{"translate": 0.06, "encoder_norm": "layernorm", "encoder_head_dim": 32, "encoder_fused_qkv": false, "encoder_inner_norm": true, "encoder_layers": 10, "encoder_positions": "conv", "decoder_activation": "silu", "decoder_widths": [32, 64, 128, 128], "decoder_attention": false, "lr": 0.0028, "beta2": 0.999, "steps": 8700, "epochs": 43.8, "weight_decay": 0.3}
Rows from block 7 of the encoder of a small segmentation model, named by matrix and row number. Rows with one number within an expert belong to one neuron, the router's apart. Each number is 128 + 32 x the weight over its row's rms, rounded and kept within 0 to 255. All counts start at 0. Numbers have three digits each.
Before each expert's rows are labels from the 100 images, of 14848, where the router gives the expert most weight on average: "strongest on" is what is common among them. Only what is clearly more common there than usual is listed. The data: close-ups of made-up surfaces with and without defects.
# router: router (encoder.blocks.7.mlp.router.weight, 8x128), inputs 0-127
# up: expert up (encoder.blocks.7.mlp.up, 8x64x128), inputs 0-127
# down: expert down (encoder.blocks.7.mlp.down, 8x128x64, transposed), outputs 0-127

# expert 2
strongest on: stain; circuit traces
router.2:140206107102152086116165104129126174130134139097107131157153128205121183113097059114143197140146154137127089157073040101134136150120162194145123194134164115103132098122192056148134157115135146142118145147176149146148109191153115080144150142094090127104169068091141095072122109150118074176136133111112154118151139159181134085089187127123153130126171130114109127130143097118126100086096
up.0:122137163117142139138208198117142122122165084142140147158136074148126086025104112119100136091133165176159141124118097084134091099080131135094117125125139110151162120158127153140090133124157187131077117094111131148143133120112093055095094074135136106131107147138120148091120113119092069103145171162131176167117151150167186081169176108035105129123079112139084066159098173089123135151156
down.0:084136084090128089107083091061142115197099127141112187133136151138110130145084131131123122110117147147210124128130122159108090114123144139148134136156131133137141171105113116125119121106081126142110069134190130152148120009086167128115202124132117131125141138130115146151113127112109149116132132055169133148146133136146045158109143255025154120136108136114113121113164142106153135139140
up.1:136126092167168121106164144168126084081143135123101134133170133166194159074131144122150138131151135152103142148163167083049105091119126174140099164130129110132140113126162149120144138149135141142094124074135119126175108138177163076130070029148160118074171092182097137209129100062147165153081122136145093163130117132189149109118080115145109124170131135097145035119188096112110126131140
down.1:090169100084175158083210145149084124116155125132090172103129089148119124145040129132093098143158125130184101192152144108146157103049152109141125138188127165136140161117122113124134214123184123065099095130095167119139093145089094074116129132153137109125166123140136132163102150113154130092134141083144120062106111101168143165129131154101099097214114145180129144144127128122164124155055
up.2:150106130200154081098129087197100144120133135152140086101159154152156152138152116121154136134154094131118100127114179133115166137139104123141164051159118107152049115154131132118129137175098073137137089116135061080150222135147196151121128118101157146156117127099116134150131122143203137150086064067084128133125151126139100175114116112191120188135193096144176166098162101138103097081118
down.2:163115126083125150082180103176104160205096124118107087157138125124132139103131167169104123224115133124146124128132152136086119160053148103115120120122114123147140141148121125154100152072101128114155067137106135123128126228099093086182128123139150146132132129151115099142159127131242144128107150142115122134069150129083125146117140255125090131119135116073121146163126135158137126120092
up.3:128100158125120126160139129123117208124061087071121082119175102150110075109094114099123197140120133086157153056111072133152117112072149094063080143086108093119142109126112061093156136129190140115205115141082137159098172108086121166144128155120124165180109176113104173105113118153069141178171151135161122117134085082130125093175128150133151161142107124098094158162132119134090111160092
down.3:165095075094117088071140106120110128152128117124152137183156137137116151196162117092132125044136177130206130136125102156112100178073085172124112154145157089150117109088173106112157099177087130157145036150194074172155136072123132167045131147127129156119150139126135180167159092160154114151168116094123174157107121132156123130114113154107097160108161127180178134112111112094117100104120
up.4:159115097143137097098195090145136067098140110123112099141165171166152140175123123115157139142124160117063064130139153080117126138149100095116117136111094134181113078135128086115184123169144071117162123098198090219160154104130221118134102153115139120137123135138096171183147093107137183150142090095125097151160143126147148137163103114197097178119153132120142060084176100086100124101102
down.4:129162121118158148100213149157168124119143129068110111122143115138130136104103152098086097118150171142181179143121121069127108113032153096145160124142122135160165120104101104142128158101149122108133075153043135166116113166068091160068106131112132134095198118074134174198128123140170133125209161118126133119073096090147171120110142154111091113179148168130119164170132102158149174132082
up.5:158118136140155112047147131167136132088108145137147105070124112135163166126155103119140125154071108077127138174134099089121122119080072113142185095110088128181133116121140149095119148167152101112110121096123117089144189110162187137126117123078146163135179079132160113126117007123127094196128142116120121092139179097121085159150126109204142165152168164167203118142131078160099125081132
down.5:149170117064126131077186157120096126194131110155163108153133130135156136090103120163098133143138172113103141113117123130129146157007129140095108137144151143129121161181103120130124152061099133072127028129116103132143135192096120081181109126168135155112152165151158171108154151123155134095133102138094115161075093127099160152109160221082058142144136123116108179152081152121151121141106
up.6:144097141169156095110155106147120133102134155159193102121103149100145151147146118099174084153126059118179130169124150121135170134126132140174187049148087131157000134144156155145117152148091071134131115151130110110148165107131159148129126135110166149108121087100142122138114067111193127142105115079115132107133178140141102191119121116172173145141192104157157178123134084118131081083143
down.6:172136118064106132068151105165119148231100140145117124145118123130133142113130129154126135205114148136145134110135136130100134152050146099111119129128117139120121146166122131148122147080089123124137031119106134136137139208093120113173127113140149153129132133150107122130159140140234131140105134131116125147062138135074123134107159255075095143121135130075126153148116140137142104105095
up.7:132115122129179127112204205125149151116147102134127098151107122126104098057150131110106138092173098146106125113129109123115053124085127146102094142104106145120206128125109135114099131081206089107142110148094141160111125076127111113135106149075071091165114128114114146056130119126093083081175168111146118129165112141162204139169178048132110109101093106142049132160132155169098106179132
down.7:110109092119148101101102116091135131153132128138149135150134160133153141156099121102113116067114203135201115126122109131096053136115171127142117138151131095127115177116148129139145104090068126129113011138140112163118138024077177120086210119132125153127140127132108162154133125126106176116152117088140140178147126125132080137078136222017135125138128134097126132104179115112145135133130
up.8:161111104124053113160125124133058110090117148108094142188150105166155102132126145151146133191195158154111094132105202127083127104134123150153151160063132115111119094131133109163135120171128145142113198082160085092143135114127152110171153092215180109102173120139111140125111106072140175117098120197116110187104128113155136100105050161111139117169102107090168071137106137088144130117178
down.8:111104127146110121089176127129076118112165158078141176076144103156102149184076095093118110145184112134171113174181132159086111118079111106148097136167143116170140036161088136159120185124187156113124197121119170132136116132139065158095067119143168141102127121146110126132130123128194124138175160105070135059111182102173146139190151110175139123155092165151173130139108131132119111154089
up.9:170167093100103117031145099158092156116126125108134139160122086125142127130141133095142136194156148134085085152197158118101126104100064152122178110074098154150092076142104102121132158193083135170188126096148066129140169181153150176190114113139166089123135103131146172140155048126082153165132154127106132144142128115136114111128096114118058148152140110170108081131138098110128155063177
down.9:172188135114106158116203155134160136139111156102128164119128074150133125106096101059107150099179098141128165141168108157103077118063145083112121116136097190131138113144052044135100114119114123089129092160135154159143143184094076172090113174154151138134184136131161114141120135152170145186143165165052135111060160135121196144150122155133105135128129146092150160174113123087177133113098
up.10:149134082119177073061142066119160077131172133171149147107148145146155130168154118166120102121167160161086099146131157113122122126185122137151073048150116069174096147138152120127134159123103081122138084121152095169166079138149188170128130148069158172130141089105141137147141102091176154153073072110125098132165166143166099142046117123147130123163137129139138129092173072101072159109175
down.10:149126147095146160095189117185125168229113123140085137150113111135144117102135162173145124208116127129152130104129152129093152134044172101107112124118113135134116154171111116131116120053123118125131063121060156129129120223103079128180111093117140128108110114131116146130123160109183157132117141098130124114046111140076148135114121255096099131117130125116122139152139129181153135130080
up.11:148130127139208110128144121133132123103150098202189141107107100107170123136118097101161104179140107125149159180139149107169167182147159131155123102162101125181000161156190149121133155143096100129093120185124111113172101117102142152126135164083167145116123087137119147160077114092174133162088131080138125099109169164112082164095125124149169119175151132162145154135145088149149083122138
down.11:167128121050113122057159090163119149235088130151124127173108129124127141132121140147145129211111161129164128105136140149095136151051139117111119134121123137124113139158112121131129140092104127137144007121111139142131132196108117115158133114143143145112111134156111132117156142127204126142102131131120116135070141153099128137114151255080105138126126116092125124136114133147146114122091

# expert 5
strongest on: stain; wire mesh
router.5:140077172134101149146144121111096127126106137140147166082118129091170102121165156163137130147101102038137123153170113126118160125150107071124122098133090127137133134155126135133157091119122125116083119134096105074161223091113145099065123112106174200110107149159208174172157130124124154124117093158123135112141138125137119128116103080102117157113088103206176062110120166110184089138238
up.0:144153137163153164190142111056110099100103096092123122069136058133108114032117093106109162146127085141183113140132126101075156129120103120129122161179094137129145131131077255121112116110077133120144123127111146197186090150064150147142164146127169131123139163128128075133123149115168151082145147132177083111137150147120067147108108183142138116147163122137078078153137129133133134121088
down.0:099141192095131077129132172059124131176047094161144179146146117114138089198108084053079133098077128129171124109112112160202082154082077080111117137109132160077141096089088122114107124107206124161122089123096123131113118077091146148133125119128094159109135162117132149060109102114102142122117223142114151094181121126161104143125141093133169124129095102083112140140121124136137117099149
up.1:129094131056114138120166100087154125135141138144144147133146095185141119171159143086088121128059202080074080103110075156165162138084149134125116093089116110115130122133138094102128096168085127121119089165141108090097126132052127120120171208123164167139092104065103110144133101108116089125151168156121114108130129130147113149125165209127104156163136171169160215093093130093104175099080
down.1:180094124155086149178127154097053154233166137130190154150146154137087114142125076160124114149122132155176116114144149107060087167118144143135105117143109080102044098132097149118153092117164113168096114133087154120136082139088116113110178176126122121140146139112133136118216147126153144057152109180173128103101071137122144142103146115066106117150095120129094118086114120063105174118125
up.2:066133126074147152095100145056121112075115163093123121138137098129157153133129153150122126154097153096127097159162101125073122167095169134148066127081129133096128165130121085108215078123117114133131121162140161182148064137131173108174166108127130182115119109161111081113082132136093136112150173162197119133164145124109145153144098138175175068075088203130136177092191117147120160163086
down.2:141110112148121147161093106084124118141137114145116149224126151137101145127170096123112121166107176164137150130086116185102182141088103161123104147084157150065138060072143104121143084080177104173125066100136141136131104125143154074142223129125130164102138090131131136159148124121152178099107145177174136136175088116118161168111070091136138116100092102028121102118097150128073108158143
up.3:099103110166084110097129133155147110133094131095103113150114077080085110170151106201190127111168087179147135152132195179102111128132085168153153134144111130102125134120105135173111098108154122078134129169122174071161156136164089152149128041089128157142093142129162101049123136132135203137135152127114101178084135116079119175131062160141113105091191104117131141144132108148166103122211
down.3:107157148129165152053126083148093121102129169149106130048092119139188126103164175069127141135167104130122153124182126141162094107172147080127105126121179086167157144135134145105082171136104128119124109130113060139200177122093084178168090117155119153117063119140102195114097181143112120170102139107144142080137173100115193120132109088164084135139097095101070138170123124163175085130126
up.4:117133152139174164150111054089103132152132119204221124111124124146120120098133163111122109116152157127161106101123142147179180197150155153110139139154090122117029120132167163117091152141057106131107101145119077121125106143091163144124156192121082135146156134111104133184140160111194083130079069087091122133135148165114097167065158197130175118179146116139120161138103110121106140105117
down.4:185126114131105087114107156179090127235159112119143087170143166123095132087133113145081126138048100129161134124159135101118144120135100118145121118131114147137110113133118141138118113188096109100129020127099146131131132164144130107128140099100135118113098139133124152090203116141167151139127141187150117093072085136123040145160143200012145158155156144089121149137126148117132161086089
up.5:150147120141144089161049087100112124093146158090114145116176193197153094152125094108154158089100140097090122067117172102105163139182037083090090155118169108149136080096107208108132126078102169139108115087151147136116131145162127079079113136158120146164179136097087151193127135116152137149125085096161123091140126076196141098107116104124113166121118109086091105124160144093106151131126
down.5:094127116128136085107102105195176087147128117125136147137106127120129124119102133172108125205125101135158110137162075103163137105061108123087091081122073189106117164133109135138125113158000140131121152084179147105106184154123157104128121121103146115137102097127131056135137103098170132148118124126148086083146110143088063103181184180160132130094161116137136056076157132150107170138132
up.6:097074098083143136113205115120159103118132076105141168137175081174147100090103116090103150170132166186187151147120115121101111079036132104133159073125134109138120154137135108126107126175138175122120104159123127141146185111055093130134118077125199151150117145129098151099133094150134114158109190142125161100165157132151036142129128193108117146172182164111130130159112115095104187102102
down.6:140120186144130204181166178071075167140098140137126128148187111104106119144130138098128160136142153146157141130158114108139096141196167094147109155106092120166124082129088096132129118062255100136149091112129113149093082063054132123126181193139133113119147141110126183163141135155072114082155173141117106103106111160129125143136137120080109093158121126116066152129130110132118143121159
up.7:149162153129126179129221175151137131174117070176141101125075088120086150080132146084069098131107114147156091113128070094168097148082148131111140171099086141124185093121135162138112118196126121132089151088115137133129107127115143110131123163115110123117071167140154142130148153141124033100150146116081129113123106168081114115151224144120106123162074093174110095186061133126105102149129
down.7:131112146126122144235134190048092131181089114142148154160142149139123116172127115128125119127044138124157139141110112133120123157125117133129140141149126097113106158116118095130119131092255124117110086136102123135120098036142112140115160127159122155113131148117122128119137138132083121122153195166127141109135139133168189133096134091045186137098097114105114120134139112098134119095145
up.8:095196138171114176170059073131094107144113107141143102087136162114129114156136099139170146095157107190142117123103134166139173111198079157077186163146119128094122117002145156145118163095060139129143116118115150113134170154161155098106157127073096140127156117115134107187112141113158153119153074093129122147134139101099173123102101146168154157093172061079108138150159138176140109132133
down.8:130166151102176061081128115179132108159146104124138093123118114101120098082098121139099126142097044106122124133189118128143137121098100109098110133121106215150111132145132153113120135216000125091136118120137120144129172180120105155131093080090150101124144117153139136053156100150157174136118131102120116084122128110115086105186136163123125161093188153124171109117172127150152166119069
up.9:137089147113070071154116137140093132149110122104127125132151166122086106210134109150196129121060076104142177106127103145166139057151144133110152109168182114116126118122113127146161172143199166147165058119134129109141180139197037145139084080095099135140095150112108149120108126116082117162169105096108188146149129105154155121161121089099100181141181079113128121078133111123147076145100
down.9:090130083103160137098160081149152139192104161092181060083129158142108101125115145190141071075160078099092129161183184096198140124163173140086100114159110125193124181142082111129131156158190149083171131129168069126120110102119091149087145115136140122098140099134090132146113124148110084153170122094195086135050121102088136078131151144134120109133160132142123138123151102142157181124115
up.10:117132147156117125113116143191121112117097098183125056074081111087044187150141147194125064110117118133163096156122083125180106191136156149160119149108087165117159121118166137128156103173162081077141151113108077115135092100155201132157153158092073162094153123169172100168145162105139109151137130128100104159106125164065138141139150138200130098102131113146130123098072164149138076129115
down.10:153159164120106182200121180070079114160105115109136144165094132127128129153149095130162106107021125096146152161107102163083135138139086142106193138125146117126075157127116087147114132076254141123111103138133134123167106074175062169107149122131147157106125124146143142114115143126113116148141204146124151127134111091182182137098105086067165136092105108100155130162173121104137097118127
up.11:066146135138100101190118119114142121117111202159132108094078171157122185198168110169159102099081097127118087110099113151122166116192138168116134125103123139095111155087165119171116165130094089107159101120190149095108060167178136144110152131107106158121149126131122115154143210057145139106121098094157093144127102154095162112123135120156181092116085104065121164089168149169132067172121
down.11:126133091143133078105091132192107113178160092106095095178092112163148127074158112175141112174065131080119145157135120107106138155082079150121125111100113132116124138136181117147149141198077127084152043115106155112160166210153147133155120087045139144139151109122150146094154112117156169154112108126123129080088133093142102098168132201100150139130165139073170165131101136127081176144073

# expert 7
strongest on: wire mesh
router.7:150141109116083117130138129139150072155151137097105102154143148119094099156085114066143100140146138136139152129145137124145124167157108183088194134144126134148129098208112178229012111121109074153103104171131147111118117159113127150150133082148109109176175109153076124083107126152145107198180152111105121140126072110090036132145148139155151103121197131099120138116144113145131103083159
up.0:089056172110128084135150129115135150100145149138138160177168159154132112119095138104134202133171140162169163081053130127127167119081079107033122116085169058127123096131076055106126082142114151122170141153128166189109162109106143157136084140156176123162102183134100120082075157171180138131119154103082145136170130135117094133160123091131177134123124134103086121131077116121131093150101
down.0:096139085152120178099092034170115121141157118081133160149153125128081124175126114138097136167133155083173096130183121126092178144255113100133101114137108151140125110118125158086090135140140108173110060131112129124124128191133114175096206161121115119117147149127113140152164139139125110118107108062106123142146115115142136169092139160062145124142119105170148147178116067096122145109150
up.1:170092102172164085114080105116211112112169145133100134134137111159172121170177158182104106113135173141082165097115164120122070156184123092146130117128103155141147122081141161135143090113162118175123078162129054153122104155165122116112064224096161152107167089075135157167164137096134162132105122161144119121082092123166137165082102112080120121109093108107122138126189098124096146127196
down.1:166150207107091065168188076073088133137099124104142113049133146161122147096143159093130164122171139148066104115057169149145163101092125114178135166058166094106117067139105166147106130198131144097112094124155154174143139069132122135171121131155128110149163122173154136150156148131145126139111135137109125156098085135156083149111081152116106110154104149113143136148081224104128088099133
up.2:144102193093143140134139120105094122128124148142193141130116134116133121107098143084110136126124184108200140133071125127092171088106142112112098150128165108116015142149134162182128125162090183105127155174135151179113115125113111115160131152162206122149115179174110139131079188148217103090122179130093142145123123137140072130135147194121208087143102069119119138148093129083126110140144
down.2:154122083161134147036120102171103121177111136142125113149113142130087144118152123175089144190104124123166129118173124130085136141255108112120112125129115158114174125126122133125127143107079113135129074109122095131128130255126149150123133134140127118136130154131133125082142130130155130117125134111136104096127112124131138159138136173073131124145143121112178126149134107099126163072122
up.3:120138190119129125149106129105089127152116139141185132163112180112142133099116155096135112140129122132146101138094126124116158109156150081120112132108174128110051145173120151217140103159044165119114183149134140156099129126101175082140149148183156105136079186154106099093052179192181112039116129145060181160131140130124073135139130151147177141130130062114126126122075124106112102096147
down.3:148130068169140165030114120171100121159131128139129102133115127112097137111151142145093134203094128131163132116177114127067123141255095105126099124139110167105162130120151146124135162113067127133118076095127103102125132242139178145124146128138129121119136147128140115076147115127165127109116133120150103061131130133116122161154142137116132124122151115095163130153146097105127160091116
up.4:090101043046117086139147147102082085086134111106111123096131136154141159138135129173126083147070111050104117195162083139144106170138131156121153163087099112154169184113101140080108089197138149115124122110152117116151108151122140112147171125083137144091159108134142114145141104117010147132153148115138145137168165134143204128123116111118116139136160201160094079099118157102124130180100
down.4:055160099101145143194068097054180107126075145152138151143137229127142149166125122123161138071105126102052144137098145163161137133100100153134126118145157133128122162133065135156131168093255112104106162120191167154126089153129124114084136105127151115119126112102119130129093114110103118161114131100177145140109146124143132136111135181055186145114131123114151141122135132175121092110132
up.5:103083173122207114118178143137076091080117109123148199135151114166138085121093157111123147128130181070170141125095097094095110148117128131120147170078201096179127168109132111106100119171110192141085131125127204188106165098157128070104093159080173162153182158130131115132138122113115109116142188141127126109123097110148129124159140116104180133131083125159103098118093076052091122177120
down.5:121143113126137096172127112135111128140123119132133169187112163110086138097141124108100139169135129093120129109203153155117187151255093096104120161112119158145136106131129132112104160109175135130137087124128085146154131215122151192136125132149120117170085153147156131115099134104155104123112086090153145108178085133143144122115118146006142124187153087100155170146121143101177139051095
up.6:140102077066143110085166120174119077084143163085116170159161139163255147171150132090131144122062143090144124135099082063066200115141135104124115084097135087107160153151156077133129147200111153152119120122162117133098149174139143105087132134118155187137144125106133136118140110108125166130147148117111150130181141070116119129125096124147081133149120107149164173111119056129087102162132
down.6:085129129123121120186115091056153130117082112108112086142178195112107138195122160101154144116135136100136155119129195090131198119163117110121139162181135111154121122119118117115119117126221146083091079141114152140163134180136112212083140084137123107123094126095129148199117141112074149153152113095157152146090124131156142084100109190033182156151089107102134133112141085104136127090113
up.7:117121142105138121083131137133097139117167117144152095210167100128156124118142113114088170127099110193082119139130118099117117170112065122081177120062127106135173055122132080076129115116100135085166107096160114188150191079115174169128095119146146113149076146098118166096130095156082084178146148145092156125098143157110121062134144123071137189108155077164113132135103051105116163082110
down.7:114097147117136140178058100115118131142155144114121152147126164127107130122126097150133123092098156070133135095110108094121173160173124144138119145166166069169128139105138161104117116097240130127100066132121102093153143147145165081113199146105134104149135110134137145176116143103118095155120114058119132151093092154161162123120120158000150132137082102142124145127107128097123090150115
up.8:131129132087119151086208188150102128150133073145137098151143079123116132078097132088072137149122111111112137138161093095161090158054150113106148135102105142131231095112125120069102123138164139126169128100117137163155119122061104167160111131087139079144096150127135144071137113146096056171140154131101114129119117162077115075169206132084103161142152103175103087137053122142109150124092
down.8:108128129078138136186067111082107134135088149141142136177140162127071135139140120158132136105114180112134135132103117148139149151163108126132103122145128095144142137095133119122120097065255124116116125137149114151132132167125152100107191137116138115122131124133138127129104134121125115137147135072134142130121104147140163122103136218000162122122111110091134128133131121152129115126133
up.9:109127054102134108132130153110097110078101047146102130154133095114107148154135147160111121127098106104104071183196128134195092163117161128143132139077120165133180177103094138107138099143138104108178137128126129178166072152058150133132174172068106098116101105194117061128147129125047116142134116146105120182161126148099152126130142127142105121140152155165086098064061153148128158147069
down.9:099141127076132138197064110060134122123048148140152125180142160141095135128132133130138128083086159120118158135095104159160126125138096132124131128138138122141113130113108124147122129099255119118111163136142133160138118180139158109104137127119151118123129116136106135108114105109145140143137157090144153086108115128125150132114135211000205147117120127101118137124125106152135120130129
up.10:110125067074132130115184160131134130124150129135137124069119131130108144110131146153121114158024072102130129155145054146096119157079146189156162151130137121166160137109195134079118128158187110096138096084150120075129153078169094126138152069105166145105158073123153144141155077092048127210121153132154146129131138157107141085155128104114121147121149178186121073122129150133173179125107
down.10:059126097094188101195114113139128098124133115166154183143129200142117110166117111112173141052127172106103148121090116160142132156128106133153127118076167099112136195130075110118123092081244119089133146131117145149120102103120126126117129127160093146120109131145110106134077101108050159165155115112165136173154128151128205111139130157055212131156113128117165134078108149140096096128130
up.11:068130095111200138109184169116112085109129079152152158125130117140113094088139132085119113115094116128138118176115105152163058136095129186120172182115148174137130154129175068086110127168164148097077144093129156107131160084177123080133118076099119108119132128182120122126123092098030086136144149126139138106150114156133135098170171081099145143123159193175103021132088142120144137131140
down.11:100148117105163109210099128126132112141128156161151187201125175115131115067108116135141136077106167094116134114130100155107109123157111144080128133153129115121156178111120133094110125056238139164156161137120104106134145130125147121121172147133112102122109096131119116094065122114169111159109133085163144098139085146087148139140142157000181130148150151077154140111165102174154134116104

# expert 4
strongest on: hole; circuit traces
router.4:189157074173159125096098154107107159117161135126117121149184103120156151126127111112128110134141122210131130119162156103109139163139124175179067121112090061124129113130169100112206170105130116125230137168132121072128074110143112182168167114159121109075075081120077158140103067129144128157068121138112161180142147124142130090116136125137126159135130104126163158085133080151057114079149
up.12:145179133122076136115169189110111129082138148141137096145113156125140092108143111086080160156112139070149152106155065143087108107069135072097065101080104148078168081178135137127117092099143116107099160140152139124092137115130174104112109140073157090156075160157116073129142093151130060112132152151079113150198162125081130143173199107147112171126112155143149179166080086088083122127099
down.12:150137172173123130121119096195056104198149148129144123114153117123146107143127071131107152087170190169172153133158166138087097140098120099111175141141126113058099113112138143169120126126068134149139040134125106160152109123102095137142162141171139131133095129150136128176118159139172152146114091110130118084079126114146159140093130000089159145129095117083153127110149111136137051080118
up.13:118123145138100142118151161133100174088113097110134116159121168111102099176129135131111162150115139100214166134121076159111123098113127091138070094071123125107145119162097114115112116113134132099111107127139176144097121136172142085117133131071115161149077173129117051095145096120083113063116132144116124203199177124141098137186137099173146128132103168141140196165048073121053102183091
down.13:151137220173119151057123122160080083115128140146121126173124106112116107150132092116089134089177215175159115143108182153094158175107117109121150125137130130046121039092115121150112120166066133162140076123111107183140092160122121129156163131171153126119119146160116113132108144122172174134135108170147109120117126088160159105130141020123174109142112118074130095135121137146140082066121
up.14:108192145131163130134082102127081128106195165153172145107102161107192117141134117129146118135132167071102107145147143166123178124125143085128094079125098130099027176161147153196140121111014059129111098154164084126115121117098178134143136179139137151128126132154148074156102151136154140075071079128115087139125174128164156130111127097144116130116164175117141206134161134126121109123125
down.14:121131140126111096085172117182108115229172137126134031010148045129156122143124115149095121191161066143111131151114157121110134200131125163110146131131110132140126097154132140171126145113158126139114190110118089147140121030104134121219126126143114142133082149132139124104160140134164106171133143096116115136100114130112087140119143207096082146126133120090123153095126130122119114147116
up.15:105139155163120111147094151100118127118096077123140091169147187119107106161092109108131165118148145088206149083096102157108118134117089108091077123111135118124134084138080052127142168136161149094100067098154166171129156130224154061139112068130113158134095181139102084163129110123067111124152119116146135178194154133141109138193138090158178157135123162113115101148094096107091084177091
down.15:152158209124132115129147102109109116085105119164131151178081127120107088138118110093084155088178194162168101135113178125093102162183104124136145138157166143041135055150135101137131129129094153168109046137119140190162110128110118098107157182190128149107131133138112133133067174139143130132111120136135092079128082129147140116131151022132162101171137116145109124150097124122153077062169
up.16:091061179147174116114164126138098146151148080110106133098096153151090129186116139120156134122145186167101123191055137117172133130155134203157158149144133115150154153112145161130060169194181133120053120110114109089141128112191093099163101146175087182122179061126150127162133145080133154072101130098095136145059124134136070110133102154087144105164142176128125111138105151140132152136150
down.16:131115130100083137106088148142122112126225130155123160114109130120176134128109131135120114187105087101245123124119091130100147137088106141150092098114122144088136161160073121127119118120118136172110169143214148104107117170119114121157130123122202134108114132169136087086132139118118192110145194158135138145230139151159147128141133098083202097120140113144093117139116179066144060137155
up.17:129135154102153159110146111101135112121092126133131181077143094089104170057106155088140108085089096140194105165133081156189134125091176201142121141095168118093106168083128124119166154181146161108179134163127186062117158119128098135144163116155140128101126089169123167143109097119155121159111142074184165107122147129106116114139123189120204121121119107170119110095120204158168049166126
down.17:145125182126181159101139147144179203201088119136141122074099100145110115082068154084073124092124163090140113175086127137171110127123122125103065103172131192177140112140129095176164141106112170149116112118160083118119132117161110053191162057126140111134121135134124121145125164131138105126108210077134124093129130137134083150188120161128126132131140112132126137139157103110141187141032
up.18:130038195170150158158183133147139188143133056095104132118095143134093115161139122211151135105135125143139106168125155117149144098161161121152111068129168115146119123101082152152095126138170174127134122125084183160127090088145098074120129164106132087156109136114141117125109113118122176089147143092070133161130130103147019140152059154140147072149075120097101154180092140133111165169125
down.18:143154135058128114109115177157130134094197110170137120149082110151123096141185100160119079188108145094059129128101068140138146189091140179155117089100125112124127084129115087082123080172114138132123206111149122090087091129191203112120121110128172123113181141137137092102155103096127119131132132208111093189171130135126141097141134197149159109114158113137100083131089128085098175144112
up.19:153134170134103172125163106129101131117105157123123137153081161106114129176126148141143144169142137148135120124128177194103147122109182050151083090101110132124096127151100223204101108097105112103095132139124174173116090103110136120135123166138132106131123188123142000127147205138151154072120125110080107156176141126152111126147115123131118066145123140114127206170084122111108176147093
down.19:106129158110120087133162141190112109157210116127134045059136068120169105133155115160163089139176115129051131125071118109150145214138130167128142108132118134147090074141136130145128115127144125141134241093117079079104100044126175111191114117121129126130084154145145105095155109117139156144138129156135109176126126118121117122133127234142134114113118127085084138106122135160115139136128
up.20:117120184146158107144129108074085101136092058117125087112109151126058112207110129154154126178193185181157118136108179154127144169179131072131127138114110151154115078115098127115101137129130103119088088131127159213166080132140162071192140169134120146127099175092137081178136136121112137090156117104121115162143107158108053187150114119164133063121133152116088153170118098115093129135106
down.20:102140132093156058122147187140092098111197118156129081112100103132144086128163090158154103146127084146119124078119118135144159229120138191143151078122152161094109102123137092086104111109179121138130226118142135103118079092141155078146121128124130132126083112175120108064103114108087139141146165159126093138095122132144119100162136174127175058158135096101116092110106172211158098110170
up.21:080143135164145124127131148042105108138107104145143098107145170116092108153096095135135133113193103198152096118109139161143126160149112126094149193117184153116162107121113123116121100072123141069144125161128202173198114106133164137127110130148052130120125146166121100135090167105059112160137080087151155116158116161126102099135141076106157105133156119131029052106102161137151175140068
down.21:133155103075151081148144135196110132143172137159115118153132075146131112166121051122064142154082117187141135086183038172117096171142121118104112144127156180080153116147119106110123128085110094094129071140149141130155118067105164149174128149114129129133103116160111118113155163136042134147126169138168125087108128144089127140208126048105136135152137105158152136121119134183159053090149
up.22:140167089137160104086101168136191031112131112127157076148136152168077135131106110098156106135102122088166121073093137097103152111150090173133088147125139168217116105134119132103160163106133146125125075111167144113083139130162126110129161069151133135111144101102103135142129115133115137177216144140190127161151171135103191140179117069167157143105150102182117067096153120121161158076081
down.22:091109139117122125178142104089140171080100112100110190077062158143103107128051119163116135135144143124045109136121156160127158120185140133093141140178153109098178149120117137108137138084125112169104096136136227135170119116153089085122155128150127101130184120097141151151106170155102134051132130059230123082151086141144156143127134136180139098143164125111096129124119126149127175161187
up.23:143143141147063137137143161101072137103128122138135085152112191144122063170140110133105172161148115100123161092152147158066153104110149068094093104087112156119153091158126165119085088085128111125068150129140165151132119118146168127138094135073144085161099158140104044133149124126126114087085147126045068191169160145125138152168139095145114152147140142093143193182060066107087130147121
down.23:172162179168061123115120127173068067142168175158138091144166119112171111177161083170111144076171144165137122118143167142101115145128126091126178134131140106058079111134146128136125118151074117149163103126130125173153089137105114136141173165156129124124099120140139107139152165122170175135140092136134119141060131115131175114084128020133157122136077104053139142079139126138123034088140